config.yaml
encoder_arch: "vit"
model: "masked image model"
dataset: "views of escape-time and Newton fractals"
train_examples: 72500
image_size: 48
crop_scale_min: 1
horizontal_flip: true
method: "mae"
mask_ratio: 0.5
loss: "mse"
encoder_norm: "layernorm"
encoder_norm_position: "pre"
encoder_activation: "squared_relu"
encoder_head_dim: 32
encoder_fused_qkv: false
encoder_bias: "all"
encoder_qk_norm: false
encoder_parallel_block: false
encoder_dropout: 0.05
encoder_inner_norm: false
encoder_moe: "expert_choice"
encoder_drop_path: 0.1
encoder_num_experts: 4
encoder_moe_every: 1
encoder_expert_mlp_ratio: 2
encoder_experts_per_token: 2
encoder_shared_expert: true
encoder_patch_size: [4, 4]
encoder_layers: 12
encoder_width: 192
encoder_positions: "learned"
decoder_width: 128
norm_pix_loss: true
decoder_layers: 4
residual_init: "scaled_by_depth"
optimizer: "normuon"
muon_scale: "spectral"
lr: 0.035
momentum: 0.85
nesterov: false
orthogonalizer: "polar_express"
adamw_lr_other_params: 0.001
cautious_weight_decay: true
steps: 13600
batch_size: 64
epochs: 12.0
lr_schedule: "step"
warmup_steps: 400
weight_decay: 0.009
adamw_weight_decay_other_params: 0.05
Rows from block 8 of the encoder of a small masked image model, named by matrix and row number. Rows with one number within an expert belong to one neuron, the router's apart. Each number is 500 + 25 x the weight over its row's rms, rounded and kept within 0 to 999. All counts start at 0. Numbers have three digits each. After the name is the row's rms in percent of the matrix's.
Before each expert's rows are labels from the 100 images, of 14976, where the router gives the expert most weight on average: "top examples" is what is common among them; "patch colour" is the nearest of a few named colours to the mean colour under the peak. Only what is clearly more common there than usual is listed. The data: views of escape-time and Newton fractals.
# router: router (encoder.blocks.8.mlp.router.weight, 4x192, trained with AdamW), inputs 0-95
# up: expert up (encoder.blocks.8.mlp.up, 4x384x192), inputs 0-95
# down: expert down (encoder.blocks.8.mlp.down, 4x192x384, transposed), outputs 0-95

# expert 1
top examples: grey; Newton basins of three roots; Newton basins of five roots
patch colour: grey
router.1 082:469520539510537549463481446510541470485542501503486518496505482478474514493490482526499513502517478467520512483493527537526504479501496517518500488478487484499475507486498506478520481513450531507499476502474522505462490469496502473506550510548491526477497473470507468495467491513559464452
up.0 073:513491505461523497463480479519460497509497464485495477514500483510479517494509499531509504527509477517493501453491519541486491489507513433477484499462464572489486500473516474543488501520555504518479471464460528465481515505531442545510481473510504487543501482488499471524469530543472533516
down.0 011:486523448438516507500514476527476528511447492490513475478500495486502491554499525461518486498525478549530488548476492513505481531493502499512513503504488526513491546490514538479534517466482532496484577544492507462508483492483525524534479496520479523478528519530521503518464515523485523502
up.1 100:478497486483511493514499499498517471519527509500493506548535514484511465476508468517495506480478478465512478482523523489462488478555519551492528485486500499514477541548440507469510485475475477474500480476516472526521506507454474501488487495505525470527507473513465517491504555499469492481
down.1 065:496493492478449543430478514477498534508485487525522533465483491502481523483486492488482507547486507513480510489512504533500516473460486502498483513465474515504501496470506470513525541556499508507510474512472538489467538490511518518521538496495511523475501525496524453487482483530555537535
up.2 094:487545494489486483503489496502487505478512501500545483462507504511504493528472500471498519513507545546498495513457509492507513496502524487549484497494520460472514488530469517545513491524515537490518529488490468461500459535498482499519520533502519496437499508500463485499456542496445515470
down.2 050:539511481488511496465531498519529469508465516521455491499500471498467494454516438519503509463522452491498512538510491510492454499495532521502509517549486522531515516453519491527513479466497479469489472475488521504507518500516489473510510525527526543516475520518501448499543467488520496514
up.3 094:447503498530485530472511474512517504528511478477460492481482506508486505518438528522508526489500523534502469508511491466497496505478519484473487506512479480491468483512525502479509523487503507466472542520543485575496551470500509509489489525529473454489460461450525476510498524526461541481
down.3 103:483469505478468512474482517485485519477484492498485499536507482521506521488533496503469474470437508512539482525512503491498554504515479490502466500472527493539561505475508486537479523484475517544548519478485475482444468489492472461492520569486524530477489473503487529492529515447522490546
up.4 101:508544519511516506492522512550515569500534494521535545534489525488497486508508477521488547510505536489489526487493484532529471494504518520489440506492533476459508495474473493502476512475471550507511530455488450505488501469473490514486544428490466536470513487479497526520493503493503501490
down.4 098:465531470511521505501482496467520464498490508462479477484481493494477495518498485534533514497513538534522568497485527519503462536476511576496476506495491494554486482551506495530516481471517495504516478475468531519507534495526465489531486499491487511523499485534468549490535468509532515490
up.5 104:496472475533518501507545463518481497494495524497512504531479520504471514458515495491502432483471497500443532502541538475560502481521527523509486478506552490479486501460462515516498505478498503554497465499524547505526482530489497458519545495504521490508491501497494503493425513535491477530
down.5 129:486507492436505504474509501506505515487486516470492496490473517522505507519586516452499565459541476489492508522491501491478514477515466504501520535484490529508500486531520522530495500509477538480515528466465482482520524503491468483518497493494486491511467507522513513515488519520526506509
up.6 114:505492471517524474504427536508488479474514485536509439473521496484485506508479478514504504502496457475545530515480496486499500495491495507488482518451487509490504472494492490544501463499521529499546476458502502537501490490486512444508546492512486498537525516504491525475522512543486487438
down.6 126:516506544478517483440529495476491538527466487488539475510473523504513523492517505506543507508526477444521447527525478476486483504529497523484483502516496474479504492507483477456485502529490479521516515541454505534469500494457484489498480514493486494511495484476493526506489529485480499487
up.7 107:519483513492477511477537460510474467527471549533474467529471516498492542492490453546481498550477501486501509503538546505512545488523462543491506538493469511475522527536517501499538504478478485459483507516529486486529530504482479506477512505487473451494519456486507506492471477503515476525
down.7 089:501521496505523506479516510514526521517500501539486481482529509497477483490492556456496450504575509548511497506517465504500513522496498495485460448442513486501527508497472525501471499504524504526531490494474501491442510457512449511490441526504500480490489523538474475486494510477525534511
up.8 098:503513508500486526476489473496518513515520480511461505514489528496485488475525520492497521524526530517545523513491505437519506512515472478505484470506535446494474506530520482514503487522432509539505479524520505516482510441485474480516523489477514497461524499435513508524504489497523492515
down.8 128:474448482508504473468490491497509537469452494478526514532488514520487516521521532505511486478486490500488507462482501520481479521494457494524532498575502523506539496429493491494528480464483500460478510505506512472487475534534508487501548508518434524484497544536502478471464488526535475471

# expert 2
top examples: tricorn; sine Julia set
patch colour: black
router.2 106:505534469506444470515523495478472522516449476509511529499510507508514486547513524477516546520489494576526490485498513518457470523506504496470504524497450509467509560524497471480525478492501498520527473464530494488501533516504516512483483520527475503493501516522508508500488494495482508423
up.0 095:469466471486493507522527512538559487534533479509488491487432547500484491469437475502508473492494498504490502510492504518570485463520485535471494538518499534538502508470536553517497530489506514469484450489517497505479472464517497522529500492495501485498522519485528493477483461463486498549
down.0 045:499500492490506483540515497538516508472515534475514492523469492479517505515550511509479500541522473478515512534451514454494479478477488472484484482506457472519485501528501530498505454495534473490482563514481486517483543546495517503491478549497509469521529493528490485483473518493483486513
up.1 098:506548496481513525539513565483487483481456499501484513509502474490504479518508468503486511518472482522505484553522498500498507516495465514529495487484501547491469505521499522487510535528496519511509513494499498531539479499488449486491487476518478472540491490482496454540539503481516536476
down.1 100:470496498518511498459492509486470526507513466530462504502528566458486496477485545497477517521503501555509510494508518513498525500437469476508477479473476534509466503513561485496516528498478466489505491515493525521501493515513506484522495516477512462469523517507499513485491473478487464509
up.2 095:497462453543492479537477515472529486494476520470501505529508508481483510499480465523536442527478485501523500517537513482474517534492511499460540495498498495509459510472529488529506520550476540530474495501513465529511471497491477494492486518500539487491522518467492484509543492499492513489
down.2 096:475487513527459519496449530471504510532492534472509506508513477482548496473504510548479541439472522511504525477519526478459509466509449501474472512496458519493478506501441493471533492458490546510475500456511482479499514477485501511552507518498485501514472447509533496492424527533484528502
up.3 094:502491558457481505508477530495566485500514524478477545445570502485521456533475485454502488477498491476464489515495498517503541488535492477510455521497465509492491519539457519513500512541532503481510509515502486553516515468538498496530476520473506502517518546492459484503503490466500467538
down.3 148:508503443561511478504475529529477507523507493532459523545505474536481525470530491558502524533502509525489497485513497497476514509453479503481495517504477473473488527526497521467505531460521513531513519522466546482493482485486471538495533485543452450471523465502527488494531475517487497528
up.4 110:472492485484508530475457506524495530485528497503516491494465486498506491507458488511494521461500552439491549493531529468490554495462497509498507494515496467473484497513533519488523494547534518527501493552506512463488534534442510461454479487517492481511519519509483497461484493514494459516
down.4 128:521527538440493512507478465503500509512460492503478489479530523506519490470469505528473497482551480497463512484494514477486478531539473456542513517489500509483481515530490506504515528517517495490496517493551503421513539505449480475504448515485483504512503513516483520458517504481491482530
up.5 055:507521494546548514518510497490470535489474487463483460446528489486519497505519460501458521540489502526490465521509473528492527535483537506475478555526505479493547459533525487480492489492480498564456492465525519520473506471504508478512498450520512518475511514467510513546515497494508488487
down.5 006:531552485527483483512474503522511545503475519504491508514483480481488567481497487493497503489483492470520501488507489486520537522535534499476555547510481487485483433505457465500518493511535527507493478507508552503498458528487519501470500504457522483557505501458519525505507465529495482519
up.6 116:489540466489494517518480463505482519518522492506477518515487550520544515507520488474503517557507524461515511454501513490493510482515559462457478493482505505471490532473505478502463517473514522478495495451561491498496525528479465477518493449504496488560548510523518536527508479444445527495
down.6 127:497506483478513530516482519484509478509533496490544534491512498514497486498556522475488536487520492483510494486518492487491490544522522507483522499485515496471496455466461478512448500484476517511463468500527489491520488482468470474557534475497500484493536502496461509495535488473456468535
up.7 109:449482488466528499486463518580493493534484479526473513526507485451518531481460461479526516512453502491487520509473510510464510516482499513500479503512496524495503489473526491511508509515470485504516484458516478529536505495511478503511499469508498480463520499495551516535478497498525527474
down.7 115:459521492432495535498478503506499491482445524467469549542471489500501492535530533493503515470479521518539489497517478522501520490500526512514491491450513484520517487483519526478514461500485505540529502500530511507521526515483476492499492517498559498515514457503510460451502474473522513462
up.8 118:492465519524487510513479540507489522515479508488582528509489452498512496472503467523514492481503516539514481485514491512454502452494545466459528506505465542481462467524503472502492503508518491507486504485515514488476511517464549505497521474496521522526472476533483484479503484487520550506
down.8 141:544514498559522506524490510516516471531491463511449470487532529515482518526491520484459547524491486496511460490458499505543490520498457539510509496531476496515528514516466487528505473481494504477487478512506515472494531508528471446516475489482444495445519507511488504518465486516497470544

# expert 3
top examples: sine Julia set; pastel
patch colour: grey
router.3 111:502463524506530544527548491495507508482542498489529490504496509500489499494488539539477493485531456496502507529489506485531526494518478526524489469496537504537501455516478514527523522501479484530469493515459495463516489520494533473490492485421541478492475541509483519508458498490493473561
up.0 074:499491486548486465486494481497504508487488463535496481530536487492514462554514502511482533527489537462494504514502484473456524501481512497442525503521536472492523483516503542493504489499521491500565514489480496498476461540513479479503513498522480480516530490470506519510519511506484463484
down.0 067:480468478511514464541524483522486505478512490498499497482460512528536524503520517496500509501516535501490500517489512505514490513487534465532512447509509498502520454486507536511504502505507544544483478560503538484483539468529509490464479481507518517456441505520494512497509484464505477504
up.1 080:506519439576488463478499505499468530507522491522459530487460525522479513512509454524472508479508522544477512476502491499461539477473508505439522490513480541510518479470511488505485518500512505486486479509491538529503472499522472546451472481488494517473474489469505456541515495488501485473
down.1 078:489488494515504510491499466451500493484515491487485461518483508460503461495516492494505505502496497491474490541484497481513473481486532577542493514491430510431496499493497490488500526434483497501476518512497519551504483482527493495513532466462505536502488491515504531470490525507469480543
up.2 066:482497493511471484542500529477517491511475502528489485515534514554482476526470502504517467519552446490488504537512516474493494490469493501519515536533515481481502540510517482516472489518512499491557510485532504519486455504450497535464474505483498447511537500486502520473495505494528521493
down.2 058:497500515510495521524497449483495515448504545538500522566490435488552487511514526506500499514489541474514540466509485511503502529473535535517464511506478481460496557504506491525504495511480499481461493501505503511479468434455499495507519494504488486501441490466509503539481478538503495517
up.3 081:487484482538507512520529528491486505501512527475491492512565497466487561536494478492494479474497491489486507505488511470504504575461502529478495526484506521533509498523489461518500484520503509530531503500535513524484450468484526511502507478502478485493547504477498496517473497519518472519
down.3 080:487474494496520456481472513480518505516537482513513507465486460552485478482523554514462454479510492499512481530478541514498499505500480489473519465492513480461504516479514531507513487576562454528496506512506498526487528509522512478527471476501480514519499502486492523462486510485540517434
up.4 123:506543490595518513499525509493526499512486514509486522528526488519484474495481484515491542510512503505515526508490476487451486500485527529458521560519511525512500541516505515499469493490541460477490498447466488524513484491509512515493536445525510467511503473480507501500466508545510499479
down.4 114:506482448490504458481461546512499473493494521546497533485520491498534521489491512510508508460503491506503501480486499486513478491519510468487496454515481573456496484512504496495516519535507474513476514499479519510463541498521517497479498514453474487467472526484430512489496468523497498415
up.5 103:493486525534509483456531498536516509468504496485489488534545481501487493485534495480472552486471462488516525495510501455483511536500527543532529548528511512504513513498502459518459458488525543495501469531447505509460510509476520527503517482499511478523508478441479504536493516524498540451
down.5 104:509498468483460482528547522457523474466486484503522539492503528506498511487484500477488456511476518484475487506480528514511459513508516505501457480469465521510482487492519463492552491464513483501505489495537547523462497492552482505473513490514500513483523508491491501476492503519462526510
up.6 126:472495489508492449492535455519509515531443494483485503589509502543493479497509483500456558475498487554505560510543484520513486501493512522482516546491471516498511485493464490483453526511516485500531530490507481523499505450472528527512565489539490506495500489480475467487497502485480500474
down.6 128:522529502489505572469524456512497457504511475511478505478513512519525488533508510528503450493475498525528543452509510532511464509497483514520535500508479428546499489474507507517487483478484514503473492493469497505511524508499536474485526513457479512475467511516487510516470518526474459472
up.7 105:445493526544458457502538497444471518476488520500523530546496476527481497499455487530512528513483524530519523464510489506528507506489491507452564517513517518510538486494488474512484523487514472447530476543491479533518518506513514487499499522546465480503538481499512517477528512526496502513
down.7 136:539506538491506529520514488482512486467526467467505474486487486470520523522455520501532507504487483503498505486484491504496477497488536520535480512516478475468497484504496510503542465470495509507479522514468477476505515558513531484515494523526515518472460540500460548486477514445511541509
up.8 169:484473510563512499528476502484506507503502478530514497505481501541476483502495507526505525510484472478531569515555463482486489520449522513483512487521501518502472537520447500503509506512514522489529552464479486539503478468535503496515537488496500475482484495486503502559458534525475484497
down.8 190:466528479485548550487510512555459523509445551490474519491514455476496507495540509522486518470485521523529524501469482535502480493469509491536496485556497502533520473470537518507474550487516514530524481536514510501512480449490507488513503514490530473502494486482500452517495508515513475490